config.yaml
color_jitter: 0.1
targets: ["count", "largest"]
num_classes: [6, 36]
eps: 1e-08
Rows from block 6 of a small image classifier, named by matrix and row number. Rows with one number belong to one neuron. Each number is 500 + 50 x the weight over its row's rms, rounded and kept within 0 to 999. All counts start at 0. Numbers have three digits each. After the name is the row's rms in percent of the matrix's.
After each neuron's rows are labels from the 100 images, of 14848, where the neuron reaches its largest size: "patch colour" is the nearest of a few named colours to the mean colour under the peak. Only what is clearly more common there than usual is listed. The data: scattered letters and digits in many colours.
# gate: MLP gate (model.blocks.6.mlp.gate.weight, 416x160), inputs 0-159
# fc1: MLP up (model.blocks.6.mlp.fc1.weight, 416x160), inputs 0-159
# fc2: MLP down (model.blocks.6.mlp.fc2.weight, 160x416, transposed), outputs 0-159

gate.257 110:485474501417450526567487479598425509439476506513423502514424501516446391610446478609464532474527470444539522501473438476455406542589564530520555491462533485475443574446419541452404451489549496517399549526502458544491527504521462512475504540504474508504446484501527512445482530352501502579464468596454528511569452461491475459509537556424477475483542474400487582581520531483471552551556636486454495573571482620562532541446537454481512453418468547430452528476467431433515497503459484
fc1.257 111:499542506581505580436590569548470458514476552531520523487479512469525464520556471482494527510619469454533563564508495508433498491455544465388543462532503447517488523517371442403461486422453487499559498626452404469498486495487469397562506461476478549466563497462551528576327488492517531398450517541440448415525540468459503582485540556461472484397511520472480518518553502501454462517490515431529462477528515478466440484483553532406540561602547574505427424606486518435458478448466474
fc2.257 098:483484403441352558542472470408470515560449423576531373523525519496560537530525573504531414587488563514489559473511442467437422552487535432530464469579506428531565552463504536530412511501464435509556557530438497564529440491449424565529451534499558472540553517593450495530491519442439550488441455471467433524492444468467505451527490494530544559491582509483484530363532516484518601518460544506514392507446460423492552574453528499644525482508457552504550479509510555555453499459472524
patch colour: white

gate.17 070:567548387496466581555573501522594401528542554497416480527625549482510495491514482464552498530530497446506493510511510437555568540528471553446542417518521434481517496466564425487456544395463457487549558522428391467452553515521526524528427442474455435481601506569535486600520524530485497488441517490415466513507563465515523591443497445533560509420472480560485495539472528409554424547515534460460466515510432482495556431386485519454469525612487494459488499450401479365445480439533504
fc1.17 073:528410609533554503457466449452533541551493486401515544477427536519513651495537444466445490519419531554489485474524508450579570496527533487559516517495530565440436501599473496481500468629544563545521516431525540522560551558484497428501615428500627534522537537443508567419475523568495525485537503541494504461473548587501616478557402472558526556525522530496456554515510595521550514478497466472457530456553572468487483543582588459470480560533503504540512565514515406592487537587456471
fc2.17 069:503425506545537514471433550524504424621542523570484533498591474522406408527538507586535499521500479501404467556399450524524430460540567477502502544511604487562516603474493457511527447480489503513482393585504594521518500496379540449523408578509565495501416479534492624533456463513459475512477550557534550509478546449465469469425555442434425531440498490558561549502472475531398522489429507503498539571571567493605509528530509574571427536554460481503456535509563546479468467490425500
patch colour: white

gate.309 109:504528544562599529454454487406526557560537544544429475561577558461513588461517525501536476512543591394505512545488462595447610453504520476499490466509459568529509491577548547535469500458555513582508522495542627435504512608471581512555537423592483542527483484478469525490402527370538428491444475542540485459554504441500486459489407444526548558519425532415539456486555511476530460557510413542425560484449444566448563441533565508419547504432446523480514464411477462471536499487513492
fc1.309 106:532462499548554511446485460376478431526483567541439513551487519460466531510582518544475519459541554479529439520497567519412533517373568465555446519445527513487551472408480506490429593473532539538527451392566569489532494548494490483512482497579530497568511422501456502512592479470467475380586422523495420514508521493532542590591446359525554497587483452492476488477563425529519464477524553574505421513542470557556509468584496521471484546498588537406507392522490549492581427475489442
fc2.309 110:398482529451561481435510421412490512573423530492586568500536436481481583426438523459618534529460609525496549492480460534514510518599379522530458563455519494466512498563495452461482471496533498477444437534515408552565453439659531478552483518434440537422436510438502543514484450595529575570398520483552504399533512493562489427469454518460452529564438472527512533470466543496460527514537536537518502586519527482525445453551523526417536508526537432520521460474521477548413474412449462
patch colour: brown

gate.332 092:502480493433487541467471513511526524486474448467501532548596490436467540499624562395445479519496536455602438466448508528411553449489476517584529464511449556473533451530534508505478558546476463358478432526404530505489480481571549447505542384491553501523572490424502443545403503463463547466486524531458653454378545455447454488513504511539541442534536532450400476420478486490499519476486562518561492442538496480562577558544473549532473461528439531447526476445480548590444463522359527
fc1.332 095:480489483487584506600479601500477552521506464541496468539490562527641408493441365543410522548548507413531492448505464536530544399536557502542421471469481425496538504515456487454491482476460536462491579505527484468520474549558437478512473556496433439556512439565486580501489445421482453489423606515456492550447464559495532384491500483483481522454478403483447471430435497568524514480492478521506478500532530509402451471512417589447551484522361414512444607503447461524483546538518415
fc2.332 093:397438422569521443483536424515427445486493521422486556468483552568545455568597507516487469472510523498484567585515526482479424570518496543440523578441450476530512583460457478572521437397504549498505470502547532483565481480500479438535448415446487420508537568435411483473426565524572593484479435540463511413468515572536442517552494507464555582474443518512427557544501513515448490520559480398499501502461480446467453563430485583442489527534450443618613500438419549483488435507579471
patch colour: grey

gate.190 105:456420484478472586516542445393572569510436560580548476495521489515447458540551548452498471549460436572488435472483509497518571509456468554550471544437422544529509450542504572475437532573532541379441504541591437568508472550427484433507491452531481438514530591575544425494386473563521420565570558462460590507523547457466515533495434523450512536483503492541489486497565523497601448392491497465539568499585440587501508546590531512430420529522507439493512548447587480529576486486477545
fc1.190 112:483537487539588528454422585441510564566493464497535572522545440491461644509545507480540481472480602528549503557448538469556549495560557389555511441458560560540474423455494482549494447470495611496543471513481575564572460506524532526426544568496508567401416503549450506402500493494493462571467592450453429559513501533559518510519431512569476484571564436559404445567460473561482525406472407502505519493498545533498392509470463526552500510521474538357488479469439484520514489500545537
fc2.190 115:585530558478429517485508468564459535481514492541509459509591632508600529538529475501541410431605464509437561489580483440505497514409550456488509419553528528485436426405470473538490513463475613622450521510501501546493491426459497422506553490460450543524517491518449440440549501415416451518515500484517502466515493426486521545508581484472511484500594439394486505589496420508505460556520595586569611447563510555527538554409508561477509434513500484400512550515547480482488463528576505
patch colour: grey

gate.174 091:524590542492452527502553557492428508411415525443414410474569538395443491445546578460529470545460502578534503521624482572482417580493423537469511500541536463491575469498478489504491481398513510545513475505577372558465462453446444415510506438438600567452515576545463554517502475535503482430467477438526464507525561547544517502453519600523512541511509521521518399431541428436505561442489480485479397482571445429469483515516479476512520542491525460556533568457444422434475548522392509
fc1.174 091:473546480452518518451477420488485514421554495479459418637408493491548519533517577539492572477567502505523481553501512526524469514506503541431427445456510471442467554411449428565550478425503533616477430477599385473580536468512488588503463615457532448494539478549528517551557469512436534523557498532522519480408545419569475495429487479541521421508451542499550450552498479516454510484505472496513455550501503459512402520532478442575457568500438568455494367540434533496663484544539529
fc2.174 097:489483523521421464516522495577442464493541364505435415455482492495496480578541492589456527566550467539454487509556479401433459527582560563464488518557591432464408478536539502497423459569499551517462558404404516467466585515474563474539527455508481507463464458460517479474466490544504563530592415533433478527560537556408495651526423460511560480504435414454520382502479540454493490426495575509544495479540499513512565450430494554520472481538469602471513540577523461510564465588499529
patch colour: pink

gate.66 107:505497446509495467491490554557498491502515494512501539472443516575625572375447443455456489510444596452515433417514424557446558593480509491582478530480480499560514555496449477589440503512484611526544553488430526510473542550531482466399446505476578564537530506503479658472523572490479487485500439494445550460440482501546551470477491441568472450483581512471500546445439534558511567466493614481508471535387556652387512510436559479469400492504495477510519478487449477458505470466517566
fc1.66 111:522543515535555520582504515463572502551421449487570426533468485472574500473429422479525497530518541397471419437570468434454541450407475536590507587459472592568501522509421410463495507480444463467539504459496602471491496504508447523477551552499408440477564532577504525538548503529516436477524521561482445489405391492441470571541494443531472488520589461421469482536472447568572592482614566409549450450513525521582495512563467508554461514502490435471519483430428526512584514553433558
fc2.66 113:469450414428452536507543563489539484522538504476464419499519462399518512500559504526546425512455509581472547576394431478481595530463395408485542477564582505455405464521519495533493514505529449509450467437536584444472568519567589438521488486488460622459417521427542521486507490534562487489462408483424477518523412521492509484553562495512514650426452550507479521448489547490457509443598464568491525491527490491441504482542483463622613492509519454515478393552509527481477475442415537
patch colour: black

gate.37 104:551505513479537406543576468533483411400511465505504504509482519517560523556388562454458491523472436486493466537562544512457511581419520547486575503531589479452544466400461521456656489479475459517530491508511545496425493392476491478545450514516540496447479558514459526546530458519459575427567467449559416458510423479515491482584482424537557456550472470381446460559484353471538509481449483551537519476458536523490426437506382493543434526435449474520592543501506474485400441462576500
fc1.37 108:493482509496468529496443443551541517523462439426478502552549538550530470573438636474469521544576481565453464474486464503570538519474431481474532572555603483471501528508501509658503480352481467447547448556493347490425479555590558502472552465564559518524482459534492560519482472570521581469524452511458478507499427493438500488562431411516387450464518503482515441505549530502514441447478457464474496544528419498536522463471512524440422550491537491395553430460379499582545567504503482
fc2.37 103:439417523439535490523539539523506580565452407578592591542551440527465535415547434549504431474479541538430621454547467456616430470421444527499530516532539541486456544533465449519516499533541443574447586540500459616402505469509512431515461471508481534534459545504463454463568447549499542526438502441491547509484459494510444440543516468533491560509525385501542464420531479504550572443432554529549509504497529525457416521534462602539446456519529404566460417492507454503421455479468407
patch colour: pink

gate.92 091:458579513552609542512452496417451515591529442494479486524465523516483541503501453514476500526524528465570529575495522580467482553568447506573509484579491433503479466527531354452464486566470515523443555472564373439498446576483540506516486462548579360427503424579539437429435479401424475494568499609521525435518526493561497576477538520598471463442453462538498514539419526448447527511550482408515473440481493473480379537475496610479543574541444520515498504480515513481450441527475508
fc1.92 093:524452475475512435531510538548499514587640482481565556501487481432484515533529400572409517551532418526452489516357474490472537482458471564452499532560500536433506431515524481506400516482512486545477476506569402488496499432529452529488533481524533486435504580511503593494397481588543446461559502473526500401578554498566507420459631448457452530467545470418472533516521524446592559524529510514434465450593571469535490559469604543548480520450595530408454454547554501462522485444480485
fc2.92 098:488582518455527438536487457486457518525507465473472516473525555526521599526549464503445510446577532475464578545545487497535536467552580434543529575557545459463516610536549546448505490498497573454503499551459447463539457473538467580476508447517588491499452502568575414415419540479419498551587483551549483551524536486466461438580512570498546444417524475477430391416438543504432545534507527453605461512488492486577340513428450483553563561547558506484500461600495474502593545437572519
patch colour: grey

gate.387 094:477608463498518463590425449440469461501535582460508589556552550602481449440537449561510570484452518511552480542458508505507536471578483504514531527534468503416368547497497490443416548410475554388474483487493583557568499581491568480475486472584448483522494465463468574523458491487577468514506527517512545456466572466499467472516492497445545431515624498523510531464458566527507635483414480525438554437485517553474608442476421575513581460512501478505462629496434537539537449544462534
fc1.387 101:465470525580494522532472520538451581528416455521544482546447522437511535503503549489497504449534489560497497462464441549402445517373472597505484549477504468474505454511420434517480513571522506477512544525518450441520523573571541613571499563508532584384495521524456497447550486450419568395519546452463465640576425555516487507472485472491476604533480491554399553485530501528512373553522539454473547507494398577475353500458543482492445489512472472470465455519565470512383504523507473
fc2.387 102:496423420490473519574425580502474452424425494405529469559497467572488495417534409507495494500492515519593483510443552500430564542525410440481555457441537472493465596495523491438492405570527512413490515497497515556535350586481520500559398525530511574468522386533494565426500541516521623456564479500516554536517433394557558553521534500489593539412474489457530458505432495454495461419456480552402501478534439543493471507466461514506410488495555470406467526518513512516548512483548498
patch colour: pink

gate.252 090:490494431555482516445382586502575516520504487501555486615591484482476445516580573471496554513555474539451507435504481541457496496505475538541390437512513475454516440418504469481519651463601522521526521439459453462475500545529539458480545556464589432481596430398394545517447499552520544454533510451418497544496528520477523482447475544401522489523510436550458484605455448442469417431470485526557463545490531445511506463450590402478549510451584510500433502587472483458508533525403501
fc1.252 090:472487516504470493501458531457549510567477504474578462593559481455448410469489502482431531477532594547524505512446513402569553392496458478544427364488488494542556466427539527515508558523496487437528517506537455512493506544562495451434452493523556415553484425473413542517447450464575505457555457494516477503486583540527635568537522464464539440502532438637472554606528496489535470444472456576553474530546537574514561487456633478553530507434570516506486550544484434393547530570454556
fc2.252 091:506585420484531507472495472544554488502503510602522551420498521444460595439505428427498538473513490470454493488471456622507572577494472503512557487434615564566454431503448475471426513539504453473442529469501532538544508466484510453446510526551571589491507420641455525404544493401526461505477475520553636552449471512518460494407478487517488430449510532450445527431462504550461521552454512584480514463533547598582453531491513547530544419464504538391540536477452603505425436474462468
patch colour: pink; grey

gate.120 085:498577469504484541510597516586508504467613498512525478524489556404536514497449445484447507532508500393526446508471496473468504486501554619504622534582405486410546496507572533463551542490435469505486505446538468445501443498499429525383403570473483450502526508543480509547448545487619511557510455555535452510517468464512488545451453547519490494547601576487491517472471558447651481485470535515522547438494445496551471521511606497535530440354609537474509435547535569524580512439502473
fc1.120 075:467558475516558511444431469393562512599499479518490514540447556382526575442455482483426488505541477497415482476484494515581502468549498518490542514489451500443472456568479462514488512514512549541522453410525537446558401496442511460467474551605496464575518483637502633453418441501561495616505616560538486516500499521472552432460528541512473517570511506460447541482583487511492424477532430584509543443491475484411497436436578482544457529465459383496465559474603498511432427459504546
fc2.120 085:487543481479518433463601518465443476517549541585466535525545542523387516461519515459577521473424501486401525475566481472512486470497665487481462563532509550502487542445562507503458581471552508530487561498492432499452460506513487548479453547590547442443423572438473542555472551496507540462433550462479531490491540620458428433453490398474524404532560569498453533423554509406425521554567494384528558596557517471533549500564509457585485486525495493517475569566518571554511582512411491
patch colour: white

gate.163 110:423529589532483459490584508484555495546467515442503480511523456563512467524502580456546501582450465532484520441522482549485463515490415429622557563445467472538573527417403533531505576419512473531501529551466470491558530440517525456579542517509568595537457550521487488552456430507562551438437483592510423498513452491561593534533544442539465515487426507403585606463585516555443472478451471522531433550480548483476553456522512551415489510473478487588575525398471444542600517511384468
fc1.163 113:377451492526519511526542498443537481542507479487515501414515518547523460535548521433500470481470465470478438527512543502486535469378542523504529618550508482544499500482362485479507535512496561427541476559564470539481439364506458460500442489514575530495484504455554463461523485541509558406419561491488465450593496545532526442536535510552530473441563527420584634458581464514487575467474454517490444446459463540545558493517359519472438522562447398418460415457429484498549626498493545
fc2.163 104:502475546438541390523505529515459428500485480541570453577436520576433447548585495438378405544579454523466549442453540498606467458510481423549497493542506438525484454554527374531533510473482491517496567476458360427470444548555442481484450510499511472525495503496432463509548560543498544530503455472458524460627483455467565463510509508538450538507530588493528504545397561556441448512529451511509540464577463549591489541436438565512494501462572435532492563523443479596531397509458432
patch colour: pink

gate.42 089:521538429520471559451472527442470475412574481472407520523467545517458470506505402463513425457553525597572450582498532460479545498504588502536619382507463524458491466415501399456456477494460564549505476492514544488504426526457556510438361518462526494434509537477498479491506478418498401581480549427528445563474511476454567550561393369530549551453511535588505507534555427538450484520516450493521493505512456514393512478565454457511494455483469427511479600521475474445562404526510550
fc1.42 091:474447531461553475459440485526499485526433501477470473546477389556449563475509588477456426563384524426445472413496404434481551417524510539501457526474448466512491572550537548490458539502508460567556531503483414551458465529491493507594577435543495425589519502503506591617574436513432570497439547543458521416439494558548529489390514575464457470525403480478428487449450535456534519482524495428474448517574562464569503517507438503462544465563470564581461381446459509511497548452529462
fc2.42 084:373547522584500519467448473491542469543431551437511484432560525514507432569585582497504464450375483532472535390440504421444462558452421536458546479544505563509578497535518471554463439529469414512553486521481506487454531464590442508449587417539493466556467532475495446599490547515489526507491453550478482510547556590441527524532488530480541369503493441526506465510560540557531562523422521518497485477561570495436402555545600494527433567505486478516472476384492406456485464472389509
patch colour: green

gate.121 095:417497509446516412423479566486420534514541461478520516439455463486537416424529480528482537531483555543497551489472442583561561585476493559463537519490421451431440530492465595519498445468602493532537521436502592571532470455589432551556502499440531529500523469622487514397512496467543536421370520566492471500515617540488414534545526470456520472461434533447561438516603525500464566480528418443482422565441450486353531496547498533492525468457549445508486520428505469462546500523503539
fc1.121 097:533556495407389410509518487435479547401562533540525483535460473490482518459449487514448452535503591486432578493537423537509405426503443583449507414473470502551522533525479492470502437486562545505587439594472586452512469465485507434428535429487584584458560521605544473511572485574519442509450462498492562555520576440533479468534490518444501580496438579492503523457535532499455464565525463499516425452502512444498493353542477376473508525553606539503565523447497472486533434475584471
fc2.121 096:509475458601498534489476502485533544536450540461417568386506533502429487474580474565532468533514499479535549526426524427445486570502531342492459527502437488581517537479500457504516505556545520462489483535532523381541479468572560515591543442439459425514401513475495520500520451492533496440483562553445349496513506508511503530431537465516523464427531426554517435506494491508507464435613490437464458413490587537400622391502497524431600532524545403457482481427467520522522487492503537
patch colour: pink

gate.289 085:503567389524483509525547518501486461442525500542487414497514552433499471471518399525521447520536532478448490467565524466480388549472576577422452520524559418463466575475542526434517432439449437538560587542432433472514496489433497450489494536481506481478544475552578409504542569471514574431536505506474517468581547507552505531482543398471525466471514490512402457440443495422549478556510580431661439548433467600547562510507453511428474521475540494448436528502489562483598583477471408
fc1.289 083:502460534448584522454579635508436486476546486513584567502444511456561612506556432495493415550477487463548479489522501512541531415516521551550525464590446555536548569530481414465433476556432514555475505483594516425521451587462571464512507442523433575502503544496527525467464510474472514364568552481481502506443567457420683585486486498418447497499502543570548467486466513582465418433504531520496464428436481507470489412498455530441463543570536439536482464526555459530512518516518476
fc2.289 081:582516411538541479496525547543582430500509538526440551465543533512381492574519581423495551517515539551516526498516536542475503463457448418484533448432513455524486436481545448492528681471480560393507449524463498589510499445463564512478539459481488406543518485503571604633448556547598452485469482477514468475503454482501524398509478547577479548609531531488439485565426478473552440529492494480433430524514475375513513491515505490539515517514507586483482487411462474481448461381444495
patch colour: white

gate.111 105:501512476420469585499468581435492567536463469448584522516547502382471575597493514491483495515481455492450545510513419556549524486443533558501536564538488478508548572540548600519433529502439519423468553451433372529502482475483436430481505347532577455524524601517515490459337527554498475442478475515470508443501520575557512481448553511569453572529563517484581419466502443470501521447491439440544542542413508480503517459458474533442513442472463436498525528449465425520485492460587405
fc1.111 108:497469473523522419490525411578448562473516536466448468459511471623430516441539507508464632502477567484465464563511531455398599492475597504558522518382514512437392459460507478449543479507522509487554437524414582613566465450435417605444440519508481497469497502522526510485558565468433568557501502548527500535451466467500561483485550488520504466466420527452446542407475526410545459534414411533426514486461537525487604488436397529495464457501522518453531506542486522425444507485555540
fc2.111 097:555521545393466525479500483546494561447495479431556488505599547441450451504506455435438408484547497559564397556437518506522537516528559533513523484593518489528537548452541441464553508548518491471372499510560496520489574465518493500488468571473579508466450441508477520546484522600447559470504528468440546492389563515614552437547594408581506558480432513444424499462455502485448657491464474489414475450499593502496511436488486515600472525472552439505487583533409526544470546519460551
patch colour: brown

gate.107 100:528565406451507538559462516502477450436475505495400412530505510453484462571440452520473508478540526515468459500428478464532433612495526500456512486464456462433507529461564627479528487451551462537558534528516424449472435522498460514509501565441469453446469453439492433552555497433488564557452506549454473494582406516591447486464523435510514559409493472407496536496484486439523459557548559407553479633492488615495477456377575486522567369446526497440396478507479504524539514457507431
fc1.107 089:547524427562553521495553528498535527497488523479499446468627464543423481521459426506511568541531501515562424488570517482474538484559509544405602442442497502497597448493492521457500383561472531511568480548472371426527434570516481529504509432427481490480555472480534484518495482472556576574558578558377465493527473529520541491481514377427488492545442497432476551505482518476529467548542480413537492588496473557418554465471365559425476466525459486453450514551459476427469558433478390
fc2.107 092:393491517412487548623478471531528563427486440469528424513485533544538483377508518526486527456500524473503509527529540474506376494459545413517526450509413487526532436525461559507500503368474421455543533475442485514549490506537463531498518562509609528515454459457555474421550568571484481548379439453496472479461394395493543535466555489551467550439534522414505448452545511489517522556543551496545547616468531488569570463414470469529575512505448489482510463496540645439490509532553449
patch colour: white

gate.334 081:530509445508488564465538490418563513520472486492497583546458531477371422418480493448462497492446431468453507452562482441540466529494553577477499389443512474457594496475398509443516484473560520541567454442500489483356475448475532482534496475472451535567476484556475441576534541524531422474570491494508540510531501442494536481503535525442526495525505618462455508541492520479565629497468411471448464542395576468427566465452437423465387504542553491497432497599561556479451410436462447
fc1.334 077:541528450508519511494533443464554478511556437472463541559567491536458449464484493511513397559538466450516526530475438412529407469445502431432454492482496445445563450511541413430435533457573515651449459493460526512482419503404502527505518472469481380566478492494518447475501487505518386416442488453464504528449490445470506469434471448435445486552517539455447551493433493509541562557477427466451493409458514383531514502496463511496337553573493510487425502544525553418524459357500516
fc2.334 080:591529440450451414508595533482460414542577533474529554514489421470485507472556476570506525541498442529500376530497518551478555497509528504554503404518461448503483459474436536406529389584424567475421460486512520533463462471512488541550505480571537495527483488475497560423539567442447499450574477495630551478464485477405489518443464459601528535473421565546516503460537625561417457534499600512528440501515492553480463542552504516443561494560423564496580565460442511443417445547514541
patch colour: grey

gate.319 094:547500452487582471385535514417463526501470549444532561522522481564511459460476461548497522416497522556564526484471545524474510571550652572469481592567477519468517466547525418520465442508418545456358507613544430473551516462421508519471475497540491531486485490442481505555456473508467497495500508519577449473575476514447422545597466489463456517569428414427557463528542451563550510534467482422517483488483514484466484448437457428392471557491472542499419559519523471488443569444395372
fc1.319 100:498548541534481492524487494567566464391535531527472448548480547529542462551559511477506425587526449474530409468420464549538477450502415478443500460548397478491530446450420511471527509595469451510586497515569459510510524570516456475541525570559487551444465567593474525395547537494523429470545404582541482577513510512467474568458502467441455426421581485481462472493489515477533434442478555439505598543578510530412531500516540538647498486544445469606514535511538514530533405605565472
fc2.319 095:477510533445519496538494441586382517467460492551395477482516460502501512439458498515549561535604488519466559511411458524443427465492582470469507488444510528512544519497560543445545506487507526474339588454527481410449548518469524548452437510543556524494602586440540515546546566540414483427484472539590539568512538440516537444434424607471561495466422605528489547478511447516584464496488500504573522537466479477458450567437483519520578538421563616521544464495507442469489487416546462
patch colour: brown

gate.206 102:521509608486439537365634483487543499479565448514567539558512480495562421550555459491458459456504461508539558510477579505445566495470432533461544534630456482505509366473488428504516519511565533416481540467545406549523476480541497459568448519452549414463514536473499455521536499493534563454578430516539478479472532455414506542539420490473530514512551458504496466555509542398512506538580648387523485535547563480463493491572574436576484511508562479462456504543467518446536438576443472
fc1.206 097:557629481446468542595588447573487503507498452528487430539463463571435518416561514563489558506569491452463568439381493456523446523534529545465552532475507514456545544493430475515531474511499551492405469467550605473538466466430536517515458551460383496522535525467481596387573482415549531540567501479523406480549567478514438532452524450481448503539574545509530476498437528563470570416474580452501475541551450500466576442542496499532460450547587593457589562465472506525525500510478408
fc2.206 105:555544513495553501488461526419442497533482408439549468475592569492531538513520370557491528577568627581474517432503516530501511447508562474544504487496473555523550497517501473527512455446487604540453584534506421476484461486519413563444547428556487413532535586518562564498516495562407465480509478550482486439461502471504437485545547487459531494506444537477511565521471419484490606499417524464449528405384385446505449422504429398537544476407555539487480577433502507465549527465557457
patch colour: grey

gate.222 082:603503571540483508600492553495503564520464525492381537495421501506426500467582495539519499473478374539543532453510514577546463474505497605497584505440582548575463497502513453568461423511486502514559482449468432500529409488566521471557561548568519499474486428501496563511502483545585506506535463504419463580502416432540464512500547603560469508633538469480496501552592532563451503557548553370402548468507536519561512563498505511549475537533526562502520507566416488441575498602472488
fc1.222 084:458527577481474494441531500526534505555461548511408491516467462416509473483442506470553522453508527525523588488572457505440528555464450578614471489542584542529542455498478539475489512407437403523496484505472511552513450413492586449548463523471532479522445479551499467525549487534496430450497461507479496433591485348589466428565487540462460553587578562404461463518537382516426556622557518468471528533477591485474626541536448471522534465539544477488529561490531488453417490554397525
fc2.222 077:497522660437465479591462573521470545540492499484415566512513454526493479407428545514557524560469503461445504471447607480445424508423454549437539427505454496569455443447445492456554489467493523484497529491453591470528393555477512441499565416513437580510430451477506524526536492578556573496516384457484489527490520498460510553459456519472523477514498551577500629497489549454560535570446551414452412481517581545494484478526436566542496425583456449501553502617480484426487448494533513
patch colour: green

gate.161 088:526445471519462498502539516548590482473355514502517592530437530516526525497604631525501521402424505545519458498443380412474493479539503494464417516552473577432497508473483532454535465493505422459450522571598452443509444460507408475542441548504558531436445580451578459527516503402616466522477501472446477468486468440489424445500582503458548518542506557493502441413515382465512510544518439488505515339517494452488510528588488468459460562528491454527475516511501497452495518491491404
fc1.161 087:478456556543458517454530451558540479505442519491461392462584509485494458536554550518462517481437412494536547431539506447502573441516464433561541505614471465437498474483502536527552513531526462503512675582519483531512466523624468456549410447589437509481472568468501555410512483433539424500418477536462480500548425559523497404491440553471503498594593516515497456552471458460547565455520436450570587488463456551405519605460506498439472484473576512514518579514471499564417492540526532
fc2.161 097:561495584450470518429477502502432566560448518552473478531367389455464463534458542419549579542544567469439572453450516457508465547397510467521488430522461497523502505514531474541416486451540476554443511486510587481556417455450540533523469448522513434478429446504465525482511462395481405457568495479499535502519470552511413521488600579546461476543428490468438585470480452448566527486537564601492511552475431484527432447503500551533523545450654539582453546480521483537514520428401528
patch colour: brown; grey